config = dict(
    model='model that predicts nearness at each pixel',
    dataset='rendered scenes of coloured solids on a plain floor',
    train_examples=195000,
    encoder_activation='gelu',
    encoder_moe_every=2,
    encoder_conv_stem=True,
    decoder_activation='gelu',
    decoder_widths=[32, 32, 64, 128],
    decoder_attention=False,
    optimizer='adamw',
    beta1=0.9,
    steps=13200,
    epochs=8.7,
    decay_fraction=0.4,
)
Rows from block 3 of the encoder of a small model that predicts nearness at each pixel, named by matrix and row number. Rows with one number within an expert belong to one neuron, the router's apart. Each number is 128 + 24 x the weight over its row's rms, rounded and kept within 0 to 255. All counts start at 0. Numbers have three digits each.
Before each expert's rows are labels from the 100 images, of 14976, where the router gives the expert most weight on average: "place" is the part of the image that holds the peak; "top examples" is what is common among them. Only what is clearly more common there than usual is listed. The data: rendered scenes of coloured solids on a plain floor.
# router: router (encoder.blocks.3.mlp.router.weight, 16x192), inputs 128-191
# up: expert up (encoder.blocks.3.mlp.up, 16x48x192), inputs 128-191
# down: expert down (encoder.blocks.3.mlp.down, 16x192x48, transposed), outputs 128-191

# expert 11
place: bottom left
top examples: count: one; capsule
router.11:164137108150118129127158119148123122159168126103128102144116175199138129152102117114095097123103106152114166128151133112103142144168136138162078116154100122095154137157087076110141143129124124
up.0:141134133126139140137116154126139099122137124115145153136095146134121119147090153145136166104122122122117119174127166149134126140144126104128118157143165144145113121147094109116139146122146126
down.0:130141084121100127151137094148124096108138166123132131127168144135142143103151108152125124169120127128157155116140107104139175090123140116118075127102108128124124118114131136170108163138154101
up.1:123151136113134117149139131142152131112137116115067094121119103142123098137107123107118104117102084137135134123139084117115136108127136119113124137100112119114127110105120152120146104168102132
down.1:133120113100119147100133116114163125116136123161109115124187136114109150150146140165143070109172164105166119159103095150136127090095098131147139110128121112154089112113137120127130107116138130
up.2:129153144132147172143129126133142091169136149109110110099132146145133112128120158114125086142118136122093136118184124134114151116136133152128077080131118079125153102145110111158082105150123111
down.2:158077147148127129158133135151125125130147156117119132138122157149164112139125186161109162131122121128121139142123133126087102154134131144160110100165132127115147127125134100166114155138165127
up.3:140155106094150072129132166093108125124124186081142132139142140124124106145117113135147147113152108133141097103118109088136085070120134133146092134141146152069147126115146092120138159129139073
down.3:165152138146116125121104109129118100095132076157117127099154132100135095087133122172098151125122159147082145112139151141121142129159150114151121158137103091138142166148059150180136120150159142
up.4:139112121126111165145108134114123091118139111138173179145107145118141134138128155136126141118122137113116135168114177151135137155140132132113097149134156130155112125149094121133127141111138136
down.4:119132091128134144143160094159128083111140164126143166158161162140174137130159121128132138178120099138158146109118104078141125112127147130112085136115092138102140125130130132162089166143147118
up.5:133118168112098146111101165048086141123093131113143138148157121108120166147131090133152101143164136140128132131103111150134127135111120145138180133146145147126092150157152130115155110118141136
down.5:129135173109144158125123135121082161160117103176105131126097118099125114093132105120164124104128116150128139125114124166091154140106128147139176121122159109135125132128158160138166082090124130
up.6:117118161104101163107096148106088125127087133143133150169153131116103174102150058131141113161138111133127132115125101147128146138096111140108163114127128138146087116136171158146157106118130141
down.6:116124165157142162120144140095057140134157117176098139114111119096118127081139112120159127102128135161126132145108120174114142111114128137165153126123169089119117135119133168164154099085122135
up.7:082123124097143117083095136132131133088103140154148171137140074088131149125134118122167147130172131112083098144106114080183089140130103089122127141126137159125112125135105113156097153161129135
down.7:108096113119137135085117150111104152130105152138105113130140154106121165137123143105138129095159139107115120149139099163124122121134077115127158097109170155130129084108148122096174119096112132
up.8:132154117124172114121141152105119097169128193092148144134144155133147122133137112111127133149138134127130119086148103103117134139147157141134079100119121134078164106128125114162108143159115114
down.8:164113151133129132128096134124116091110120119123123149135125144114140133114137152142085170157154128135083128142115160129129105181147164132145110137181126153128133137152095111150134129141159146
up.9:143150112112147074099152179129098112133136146103112145150121167134114121114101133136106190091140118135149096130091145103125084122124143099152108139140171153081142122126132116135153157113139094
down.9:166162130111092115135063093128141082079107114130135134110148145120100110083129080154091111172136148118114132093139149111149141104141140106127128155143072117143111136142072123155128131176151132
up.10:144121138163118142166156110131105099163125114114122089119151163165120120132142142114103089141107137143131144082137124131096162119127150156145119090114099077125133128122139122143157108119113125
down.10:143078154153143146127153165144097149155131145127128131156121152111153134157140166117114171105143110142108115163086146143102091173119128171163139112148147125121165139134158124151119153123130165
up.11:116130134125159138108138155148152122143136129103121119120094128142149128169091110137120132140118077115116136162132126149143133146140151128101138162149109153138137142158111127062125132141145141
down.11:122163125098118138163151119140150111139169168112110130126162127145134125126141127154141112161113129112170143126152103128128172094095142122111096107116114119168116126117151146162088132137152107
up.12:142165115147135101139104108148155112129136113124133103137104129160101129148102114135135140115121092121136121170131147126130138119137137090111150147122148150170096114130106109106149124137132142
down.12:112130098119097135142132102136140111117135154105140139147165099132117153091149107159119117134129134102164121134128098118153150085096130102093103118092125120146132104077144134173094141117137095
up.13:132143143091126182160080134129157102105129139128130140120126122116133123148115160126154103142128127125094132145172137133136134115124104135117101118147124107151128114151097104143077118152141120
down.13:125103133133131145155128085132135103095142144148137161132134142144161108113139165165132143157123140127150146132161120105113124118138137128123090102149118135117123116136115139166105137158174119
up.14:095161116089126142117101122132117123113122171177146183142122125093111169090158070126157122181142123134144120151156115160165125123106107087079120129110146146147092092125126154160114112136113126
down.14:094167161147149117128139157072074138137148161154115119117126113126135142139108108117165130106145112149119090162138118169150104087117126110136141169114185129113105137104143140101146121112114106
up.15:133148135108130122104124163129072106121130134117138143147150150099114171113150076135138135159182129134144122107065120141145138145102164114140161147141162171134079149153138130112158144108141128
down.15:121169187107117149145112132107108118107127114181114151138126109104114130072154082116162094147124117147146141089106142150111143128080150127123158141130132099134094138132136164143136089103132111
up.16:139192113073125074152093141073125104126129166121077093117133095114103109119150115124134135135160114125107093091128133085152107100067150135130122133137143141136121131127155094121116123120132107
down.16:149112160145095154147107114119134146117118068155126127143134106146133105093140120179100125088107148109109131111146156140116133137152145150120170157102103110173152147097115153173129086121151140
up.17:127133132135146118097149151138126180154146089151125141133139156117136152141138130124141175099154161110129125166077140194137113163142150107153149151128153144140099158128131169082128132107127097
down.17:105106142143114105158128126116143134110107127091169156140169066115151137126111095121143151143123098123113122106091129101150143089114132142107128171139107140136103151093164150134105149140149142
up.18:089155101115153107119106116142113106106119159154129169129111125088135151112141100135151140173125112109108100146166134101194119133129096073065122134103155145147108091127104117148105117156123168
down.18:097120107115138118070138157095091139130126162122124123161164147126136159132149107109123151098147110110128086155131094157146110113119104125112145137078157151133127104100162139111160133092082132
up.19:098140093123139126105105118147173105091122152173129167143117151109146183118140152132160157161131123114122103141156148135177122137140081066100102113118158138127125077131112105124103137134126136
down.19:113120112106131141066117135093095120115100179149101130126162152113135172131142099131140124110165141114121113136144082155148111095131092115142152122108144138114106092132149107115160134100103113
up.20:149138121135144111147113138127142100123141117116168148141109149135116119149103146146149171104132128126130115170116170134133128146145142097137118156139174152156094123131094106125149156121143127
down.20:122112075139098120136130078135106099097133137122145135126166110127139155087150097156110129151121129127139149136118111111149170086130142118108078135095116123113141128107122146180122158130141121
up.21:115125125138141141103151137155159152131145141108072084144120122154149127158099128121113116108113069121110137147132071141124128128127126136117136122121118109121132116133118137085132101141123140
down.21:125123140078115106160153130120154150145151159128098115124174120171125126142124163166152101116134161130167126158135096137107153098078107114135140085140135120162116097098174123161111124131158095
up.22:146127118155081110148078091124172104149109103150138111136131105130119143130131115122119104116105124094126137123113155134128149139134139135115167121106109127170081130123126127124121110132116165
down.22:106115087124114124126146095149161107091128103141180164151135100129132131147129141131130127119132149130160127148089112076184117111105104121113127161109094090130134140098083085162102125122097136

# expert 15
place: centre
top examples: light from behind the camera; red object; tube; cylinder
router.15:170142109091104087083089098115154148132098137090160117139123115116122150150121112122115139094111128128141144154145134127103106114173105126156148091129153172098148126149161132109159156093118130
up.0:100152131061153088107130129140134149161119146122110140144140112108171154145108131134162116121096122167145177167157115106140142122158113147122130120152136155096171135156159132108146124114134120
down.0:136147114119155138063104093129107097120091163169127111116130166128150123148162103189094083121155096145133128152122141104138114113168142120138102137111145147098158115145125151102162118136134133
up.1:150136125133110144098105102168118115126122134125163121141127145125084129108161124128091088124138115096094118095124135120124124125131120125178117114146109110115132153148123084101120146100127115
down.1:109092114176120111142121115145131155134160079116117120143103114128093139093116141150114157103125141088127105130142129143116113126143096135128125128128142122133160126089131124132088116126129135
up.2:135134139151122173116138129148146091099122140157104154120141135126133112065120123084121126157120137138123132088111145153145148140112134087152085118110127081132105112133093127160096146136085106
down.2:141155151184112149137106123094114087102103112082135117169145155160154162136130127135124178143120104110107089087131104133145089140122135146111140131138113127152103143142095129129135148147133103
up.3:113145138137142146139153136110117147128120136100136165125139106114114116123181107127113145124142126095149096116107079162127113109120176128117134118106119147127116143093135196128111135135126104
down.3:143133133140131085132181169152086143123186114091156154132119143130151087165095159111134180098098135140118134137124133126131140146123134141141139145149150145106110152134134137098131159115130144
up.4:144134123135111124171125173163129148156168109114106110142089142171134111141062107123097142108095108146083134144158116088105105163150132105099148154124129148111140108103123123094131120167118129
down.4:102175124094136133144152119136121092118163196179085126106131164108111123107158114164148104157110102136148127134169118143131164098094112084125098115111119107138110102102115146176120126127128101
up.5:134123146151102201125116111118119115115112100144105122158164150179097146117190111125112085138144133146102159134109129111115145131111161169148118139141128113162099147161147136142143112111128129
down.5:103101122165130165131132152164121128183101128109109110162118114110151181137137098128155162151122127110106124109119110152135117156126130164092162103103119134136160123143147127141088138141128170
up.6:091136138073151106124138132161132161166113137111108157164143111114195148142117139131151117125093124170132176152149107112141139133152125159110134109133126147100167138138158151104133117105136112
down.6:137143128106161148071121122142100107118099177167116120130145171134178106158166128181100092119161106140119123154123129089137105112156147111146116144121131130102147104128138144110146137128134127
up.7:144136110144103146120116106098118093103122144116128108144113122153083131076170138125096100157167110136136123123127117138106127136094134128149100101151145143159118137165157126128140114116131118
down.7:102113126146117111154162133172130138181131124125096108159150126126109162081099147155133138149124179114163144123141153150123167159105105101110138110124144120160132109127165105131094139110138104
up.8:118134118138129139112155125113138115117114126136121100150138147146090143092160135120127114161187126159135131138118122142097134146105136132145083102159158150153112117158162132127147132125133106
down.8:118133107152094135144161113145147127166142124141097080154183124128127181070128118159129108155123178145161165138129137162124170127093116106125118096119135103145134120146168127141112130100122101
up.9:178107100135115100094109081145146126146129118111137075133103136136104133131106146121123162075106121121084119141115119123075111087158106112203126088126134114091167097101124093131149158099119133
down.9:139159114105117103130069071127146085065111140149143119127122143157107110105118119178092104151135077133153127126126142070131125108123125068137096168158111140104134128123096104114150127166150126
up.10:122136156157101159111151149102150121101138114104118170139154130140113122108151098130107082150112115113137151096110118138132148112112173141104143158144118127146105151167167171129108131119137129
down.10:106136119129133120148183166153119114177126118076138146144143102105188144130098114089165171154126159146091141113091106153171144171098154129101158105114137120129144140155138126159095137151125133
up.11:139156114092132067108086084131145130151124137128135089104098120112122150144082140128159127104101133142122144180172137105110127088174094112147130104152156144090168101149122099116158135129132134
down.11:141155110096133104096075069121123100094092148172127105119114137123096119121156102214084075137140097143168131137132156091124133103150120095150101144130134143108140114128111120118171118138150123
up.12:160070102139116114090153103172159132125126110131149101137132161142098122131134134131136141093136140089120125115066144137077125109129122138188126101099120114106139100095147088118140183085121125
down.12:118117109146127141165131121140145112090150115118147130128140111161137122125102143132143194147135108124136121135096117103127098111079133112135103178169094121117147166114118109158115157166151121
up.13:073101110108170144106182175165149133131143126160086133143157150143179138140126136111170150132151101171102131119092082133123151130128120136131102108089129125111174120137123156151112153179109148
down.13:132102137181120167139141157140131131143133109120084142105118165140123114116120131105140148128141164115100093064128122155124127154098150163118127104136141147152107144154120148127093129143135144
up.14:134123103137130125096121101134154107087109150139133076126100124135095141100152125128128102126151078160108126146126095136090112116127117117148057093141164131120151079135133106110143147120133104
down.14:129130072127094109136127118150143140136140140127113093134172122123077159089124108172100085132139163133172154138126127131091161119107095094147120092147141129131132123144136107125139138121142112
up.15:108135141124137142145147132128111143134111128103134158133140103120118123116180107125110147134130126096148101100108091147128123120116176136108133123093102149135121139090146185124113134129120109
down.15:136136139132132089137174167144085136115186114106158159135112150139147077169100166117136183102105141141107125132114135124136125145125131131152139149164146136115110156133118130114128166121138133
up.16:137130120145122157133124107126125099104106127122137090136128130151089134100172151127125113137187120154117126142110116138095131129089144140171100103156164129168112124159161129128137134113136098
down.16:119109104172115121144127137190124131159137140130110102140155134135101172093122120138123138144124165095177134105130143138087132136105124112125141103140129132142140097143161114138087146114148119
up.17:114098128089142158152126144142117116096104093131127164126164070081167123148144153127135158120158131161108121129054103091167112105108136157134105177127067109107163174106114115152114119138128123
down.17:107122125102166168151151144149118147109140151129099131123125142104145110157158112147126106133144117134156107144136090104117079116108144149118116133102083155134121101081162129127113112147109085
up.18:145075143164117144130128115106148142116108087145127135133160131159132157144127116123157108119166135105136156130069158137115139125101162167147134165142142140127092144164168116104112118111126144
down.18:120105132172113165179126171112120167151150089108114139092147086113138172105111127090155130127121169133146142119132122169110132130108153164103140130108135128163140139135159152153075102108094126
up.19:147142138185106121122143121102121134087135125124144180138153140147110102096156110124098105128127119104142105090115137172136115120100171113120133157099146122127063146117116166129116130100121118
down.19:113140145153124080161166161118113134108176103088145163153138125140166097118081137117134167128084129133138129088152116144146146144107124125103169116114147131124087133134130154118110125125095144
up.20:170142115146091102170115120105112120088140158102157127118147131147112087112131121124091115111113128123153128108151139154096123100103148104142134104098139115129093114092095157149129151098119120
down.20:135151123135106093136148136137103112117190103122150155130150144142146121114100145117142150120103148119144141084142136148127159138103108122138145102153147126134053132158122152120127129114144137
up.21:098109135082123143144157123160098145153094120116145188191180114138174121136158131127126134130119137129133127104105117091133129156109143171113143105093085136147150150103162138127131129127123107
down.21:137120113110121156114133132134082097102162158146106125122126170131163099136136142132083122114117143141112124144135118070127096138129111112148121153138079115128141125113104128142135137135152144
up.22:144094112159116143106126096132141141114122137124117109113130146124087154127156125133130126107137136076122140121083170124110130116098125137156107129108126093140132107107153092101110153077130137
down.22:129103140164103143170121158150129174147169089100115127107103106156097143121120146098122157105126150108116125144122115150092107136123134143140115154151103135135165142104145133135106150133141117

# expert 12
place: bottom left
top examples: light from behind the camera
router.12:119157143088115134142137156153102157119152140135123143111167123111090126121123100087124087149128153133147161114150116142130161144107117090124117136122124113154093150125139111131143158113100071
up.0:110177144133170095137131121156133098112139141089128149088077119108125077116112117121101140144107108101140086111147122081155110107124151061104129168106113130129134122096088144112091139162119120
down.0:116151166139158135126121105127163100105096108123130153133095144116171100139136147115109152136101079095103096095137159088178087130156110142119138168111071103123124142106069113133104121153107201
up.1:104105135125167143113146137119173120088117117137154167103132138087153127133127158106187143114156121114158122142097114158110118128115158117128129111105159155120093097152136162119133083126106115
down.1:088139126158137188090126111111119108111136095114123145102116139091146134108151128103089156129126116112083105114111096124174123119141138144117111133131132139154107153144119183086125077144115182
up.2:125145119116155127121137163129144107108146160102095080079055094115118078135066136121174148113157099136130087151113097118135089060135118094139099128151141129067137116140102090130130144174132106
down.2:131141151106107124164134163140146113123118094124118117156124115118111117102120136179115111162124145140175140131110171129138166161091172127093137147137146161148106138163150152085155090154154129
up.3:152130126123105109154113136102117178148131155142079090145148150194113126110134129112104105095113117155111148125107141128101117130088125136162135111118133087097175127082147121148115164104108118
down.3:140092140177149178105125144123121136134143128128108126124116159165153122166108147124118165104118091073112093123125130147136086148162115102153147160156108102106135135110094106100097138154153135
up.4:154170112140151122152097103143145087121148113121106090050084106110094123113152131125122116144138141125174124112123157132111153105106185115141095161130155149160106153147129163136109133104129125
down.4:117168142090158132123134091114130084127126151120115142127124119109176111138149105134113146152123091103121090099136126084186106115125113136108126142105063095144114139112068108149098098158100159
up.5:115160110095146138127125159123131082111124177083104102113101083106127091146096103134156130132165105142125081151133076092159104070134114096110097127151138132114126123134112083139143132175142092
down.5:131106127136096141166145151123124119126133118124136104171154124146114148097142140155124118153144147157166149177102149165117177134092162124116124122115180141154114119147165154112156116119136098
up.6:068133141123151105082154142125150133113118134109141180136139131091200130124096157119131167117114129083116111140144098142185095144148114090106163123108132130104112109142096160120131083142117135
down.6:081111163132148165114171123092125134114140087123128179138118144113150096127137192128118169111126136087106105115118092134141109135115119148125142115138114110142092164114121178097138098137138161
up.7:154162149168118136180083119114116111169132137116098108085085115114085103103155103126083092152079107131129136100147139113106143115116152143129136153141108078159140150126126134163082129112128149
down.7:113125157155159154092131094098099092119121147158100138104119171119152125113169106136126133139142083119120095091132105140123095119104123138145159107111123093133091099129104134175134081140139168
up.8:123146167170168116146115122145159101091124112132140158085093140114119105123124110110144102140118103111131106138115138111117120080129175101116148153137128117144136121134104129131068107171125139
down.8:113121154140145155114104093152150115107124079130144158133105160127152130152124123097110141140131095079091087095109149097150105124159122141132142148133081151139118149129085120095101102172106171
up.9:117185144136176108142123120173126098128147148085112149087096123108125075123118120119108131147107110090136095101140114076153132088132158068108131162110111119136141127100093141120084139166116126
down.9:120141166142158155129115096125162105107095103125129144132100152114165108145148144111109153137115080083108086090122156082178086121157123145121120158110081102123114132106070106120105124147116202
up.10:147155152108194098127115126147148089098117127127128101066101094112138075137126183105161144155181132125114104113105123117127094118104178093159104106127130133101129127140086120115099134166117117
down.10:141179143119142141142114084131186097087118118096144105135102130102124103129128113089118121148139098118125097090138161114148133140109139119114148153116107119185086147147079104133103134158085159
up.11:114144167143160098152140130157129128133113135134108154085119139132149069125126105110118099131092115114126111113148121092128114089110152106108164148121100088135152099096116130139079104158120134
down.11:108100152152136166100097088130161114088112085139129158154107155109157128128136157116111155121129089097094096096113148099144103140167114140135130126132094154146116135120101132084109114140118195
up.12:123099127136104141157125105150151106063118119148158130091169146118125137137135132125166107153137114118162141124068125151124159094046141109113130144121142129156079090121144149130133139121125124
down.12:124169123132129120103116105120156096134150095107143137150121139111113122119128094110104118144123111102125091100134140094151148129153119123093124140132111181182097145146114131101109100159101176
up.13:111128134117159127105144132092143105092114149117172182136170139085174131132128155109180154114162118099127110154104107156144123107118141118140138112102158141126089111159112144128138105130113115
down.13:095149128162127183092150128102110123116157097112128139110121144108131130116166130119104146120128130123088103117106059139152141113135138144125127118126135142147094155142123210091131080142128182
up.14:097065146135134164126138131139151162132104056185087120115128136145138135120107157111145136106132150125150124109110157137110106142091123179122123117120125145109126103131165164106119094125116131
down.14:113139096126156139074112065140166099098116113125117129110089148116154128168129103090098088144146086093114127123120134092150094127154128113130090142135087124095133134158074101073123102174102147
up.15:108175125109121127136127143156095096139133154110144138119142107102109123115142082131098096166114139121129126106149096102160152129117127120094129130115124109170093136125134117131128127131124111
down.15:112071135110117096153162144108097142164118146151110113148157094124112170095137105191143130137142151141166144169123125149117150121097129163119132112130150156144132109124201131174134108099165103
up.16:101136132108150124098147142095133117096122154112172190136177140080177131139124156113177159103149127093122111158117105166156117111119127109140142114101154128114101107159107141136141109126114114
down.16:090143128159131173093155122090107122106154100113135146121115146105136126122155141121116153125122131117100105127119067144147146112126134147125135116127139145138090159132122210092142074141122182
up.17:136126139139112113143126146102131180146139153160041096113122129179116120108127131111118119104124124139117142139101155147119107136097127126149129140122132106104175127080150126139101156113111123
down.17:120096133156149148091118149127163133119123093105118140132118149134176124169085148115108158108095095085078093106117140128161076148151108112133148163152082110105150134115092097084082128152147157
up.18:117124139138138145108134118092161086085103121122196174149179138088178141135120157107170142124159115099124113149098125158149129114126142128129123123101155140126085110168111138121140096141111126
down.18:101146129169122186099154133085115113097150106105132139127119154117137128122153129112090153120141112117086094118109070143159130109142132134136123131141133140128107160135117200084136074148124185
up.19:111180138130168096137121114149134094102151136096120138081072115116121081114118118118097137146127106100137076113138118082159106116120159057101123169114116137123131126104083141115095139172122120
down.19:121157174129160133125122108121164098108102101122129142137108149115168105134136140118108155133103092097113098103129157085175085124151123133117138180112077094129118144108075114142095120159100205
up.20:151143128129106124152108127128107148136133147145099110144123154175106116095153131107101107123125116152115133109095136140100122142089138121167123109119122078098147121094126135148121155116111106
down.20:140095157168150168114112142108133145121135145118118130118112165130138123183111144140119163092126094084078087135145116160118082142182113098154149157138127125115111124095098130102127144137139149
up.21:115111160186151147154112132115165103087116083130144113070112112110130112120126137116151094156136122121154108115101119156114138092097187127105121142138152145158104120147140176128119071152130149
down.21:117118127137139144094104114125145100106115108116125127105093151122149116152128095105099139143127078091078088118124137107158099119152129140105137149126091128140137130137092099104100094161090171
up.22:089067139133127173123144128167146149132146081162122138126114129110125135131126121113168138112133143112172128126106104152083115125104117158137158104107095150123136101121149175175119116126111124
down.22:096152117114136137075108086114132094097136113155104156130100152104129143120151121118084124159147103090098094104137138104162089150136117109108082134139110165128085131164093154062149064161134184

# expert 6
place: bottom right
top examples: light from behind the scene
router.6:154141125123172146153154124185130166136116109146157122070113142100112078171117157126171116120124156129175160116143151130089146156108140129160165118130113130157078152140140125104160109121127122
up.0:157111178133140114157127158119101159174166133097096096121114141182106107136077139122135135097123134109106128147143119130102125152159143132166176118130164150115134128143131115096123131125121121
down.0:097119100132130115112135129144128159145139129098106133152107097120098152126101136157134181095102133127094130155144099144110132124170098126114097100127167158100142086100168159117148129143119103
up.1:110147111178148138142117108092155107125109120126162120127118121112117154154139109117149141160163093139106119166159128160156109129157157114084131139118156159141078139133114150136150103159115140
down.1:126104161136101085127087131077182140147115120135118137156139103174107157121105129138141097114133160068106116099119157114110099128140083140096159109129106121164122127142142087151079130132124142
up.2:118107141097136118135132153124122129157122167086101126176151151148121123095127073116118091149123089117131119117122106139124119113104151122090160114093100168119148091117169128137133125115110116
down.2:118084164132136156140122141106138142107100141138143155132170132125151103125118135117133136108137131166103141138127089146101116111131118115148180124123114105140126117078130139172145146109134131
up.3:136067114151138144100117111124154150149091106134164118121133112123156179173117140137167154115185139129102144145092135145135116150182140135158146136144129164122102150140125132094151131129136153
down.3:112092130144105122121117112072158106129124123130157183212150117176132186099129114115155141148145126110110107092077128120133139159122116141115171122150129146171102142147139123149099130144135179
up.4:154140116106162103144134162154116164139165138103113124098078118125105072124079131125134117117091128131150151120163134127097129157122140127129144115121159151118144113161126128089122116119124119
down.4:126144147122149107098159143170108159148152118113096115119123144134133108149126162184124164082093157133121131155159096147095140131149128127161141119135168124120134117118156149112142137109140095
up.5:081099103108130135121151139141143164141128134101144107168124115094143157128111140145143175126140105095115111134130092109135082142137077130111145072124122162097133114116168134097129130118136141
down.5:125118134085135127117095119132178119111096179125119148171137168137117107111143146136104118134152102101133127101138137097118102136119116089112115090118142138092114057096161125109117126104131125
up.6:135114108155143157122085117142131125117073103139132128105121128135116143155108123123131121138155128113129124097135129114130124154152164120100137142112129174127081128130115142090156076177116145
down.6:106094149125106092125122099096159115128136119143120154159146088169118177099105118171169130151131178082100116119109127108143151123145094139115144106160104147155089130154121117162076124184160141
up.7:137083126118095145104122119115131135160080133133120143164141162119141197125158079127143108128126174107143154126120169128120133149173115142141109099115077140125137130136157100155144165088121123
down.7:119154127108136130136141147140141105119106106127131168144151160150191116115147108147139132165128130144122112084117120120125106149097170129086149141146108115144162157147127137140095103168176127
up.8:144174105160106128123119087114100118157135128104073097147157135150089181084184100143078117155124130117107133134150141121132151139139132141089112107123129137164139141136121156174125134119140165
down.8:123108097117119118102109136164142100117113139109126147114118116131132122111117093173123110123127125100131098130156121119126078085141115121106083106137102145095204118125108099162099120150147084
up.9:085142168121133117137108163093178158126120150106148124165121123134117128144127139125144149109155106130104079145127069144133064112134115104129162119106141140092127136079135157133109160131116110
down.9:110112182092122122173097174097163178101112126118128146172138158159109077119109160111109126122125119136114112117121143116104094140102126103109180163140132144118126106075181135113121144107141121
up.10:096153155090114119137108159073166119109100191088120105180136137167116122107119130114130134126145108133110085130127073125148085065102115108102151103107131131087136101086149139152123146144105087
down.10:105116174122131147143108164092160155111133106133130157166107121130116089124099152106112138112136107127132106129103130128124097150113111101127194184124101129155119135097151131127130104114130139
up.11:138147116128116132148097094153137118108069109181144147093125136092109116138147162130121102118121144118140136088139154095123148144127139121114125135113118133164075124106125137134148108140135134
down.11:119105107147102131127146085114130088104144114154134161132155103150141154116132138166179116144128181113122144131111110098146160084135107157133115108167095130148105146155092125169102129199156142
up.12:136145097096149143147128124158132124079124145164136145108133120119119088113126159148173120142127131154151134111146157128119150124069116130120092116147151089162125125131107097163119126134152109
down.12:157163100143139118107172122167081118152166134159090102083126157130143106137151129178161123116094170135149152127165109151092145099107141153157120099140127090134140136156130128155124110128142099
up.13:089120119139154113120148133124172151144129114103167123137125095112152160160111135143178177131166128153097132186137100164169098135166124122132157143141149156125100147132134151117145138132134139
down.13:133082130140106107117083127065190140131105136127146144220159147179108158120138133124129101109132110104107122106096154116099110145120108147120172117123139126151124118120170111124102151095109165
up.14:135138122144120140152090099152134127109082099170144149097124139116106118147137150125121111128129140115134130086134147096116141154133151116110143149108117156150066121108115149116147092155122148
down.14:111094117139102118135138087102137096107144111156138158144151094155133157113116131163173132150128183100109125136111112087150157083151095154129116111165094137142098135152102119179095130199163157
up.15:121135097101149156125138137171129115115119158173112147130134139115139140107149127138203130152150136137152127116120153137123148126078106135137082098134129096143132112135134095182102137128140111
down.15:161175117122159104104154140171100113135142121158092094084125168139178081143154121170152134128118144145143134102149114155107110104080168144145134125144122074123165149156130101147108097125155089
up.16:128109158121111101146148110112109127130137104133150143125136075098171115144113162128130128104109119162110134126082111096137129123125120144163147150133107099112135148123125119110132127107125139
down.16:131111116119142131098130103128114112114121136133140136167169150138151138170156143075149141113174099166109111137067098080127121124119126151171137138149128145124141133142143113122147143141116153
up.17:102136123139125126129126144099168149130128152090152132178131121140111135123120135115140132103140120105115084129106081150140058092103119101138160098100153125067116126100139139124107125112114104
down.17:120140181081120137156086167133163160089113127110128154157135158133102078115092153088105120121133119125135115099144133099112097141118101073121172153143112132114118120085148106112120143106134105
up.18:148160099099125129151088093165124097089072141165128144103136157098098117117160145133126097142125132111155122093151148091119147127101133120098104095123109128156088102112129108154144112146143123
down.18:124131101129123125111159103141124087113141120161114151095154110136160124109121121187183117142115188117136143131136107121141143073125125149126094109152100110122133140168098114175085110186168113
up.19:130136189152117165167106194094106151173158119109112125142092144139104122134106137129105124117117120100099083123161131142109103169166134131088169136103159165129095131127135156093113104142116140
down.19:098099153090130092147124135113148156115124109101118123138112091134095100142083179119125157113133172100114119154163123122124116133136066107116148114134121133099107095098148121117125129137104114
up.20:143138139145111135162080118135132140113127079155133155116118140158105105134099151124099109128096110137134132081122144090112147169135164124099159172134137172141103135135128164089127073165128171
down.20:104107090128113109126158089122121115125161124138128143162144106147118172113114140145146151132130179091092137137110115092144149119168086135140112109172114157117102133144123134144127140176162138
up.21:087092130131125141137133155141160155137123112105166109168110107097145172151106136127145176121159094104068107141098096106145082147157093123115157117103114143092106124109135127094138130145119152
down.21:119086173092142117108099133109183130103088152121125144184145122157118090113136144092127116129158101139108129097119139120118103144108120103108154121137120126113113087121172098139123147086122142
up.22:155130117089148096143137164144136135122132153094166156123120151151144102135089137131142105145094111156168158108124163126101146153107138128143122128153160133120177130165143087090120143102138122
down.22:141159115154140105101197130154076134155159111153109097128142158119169122137159137187134180104093137171119117156145108152121155123129156160150125123121172124139163144140165164123153122134134121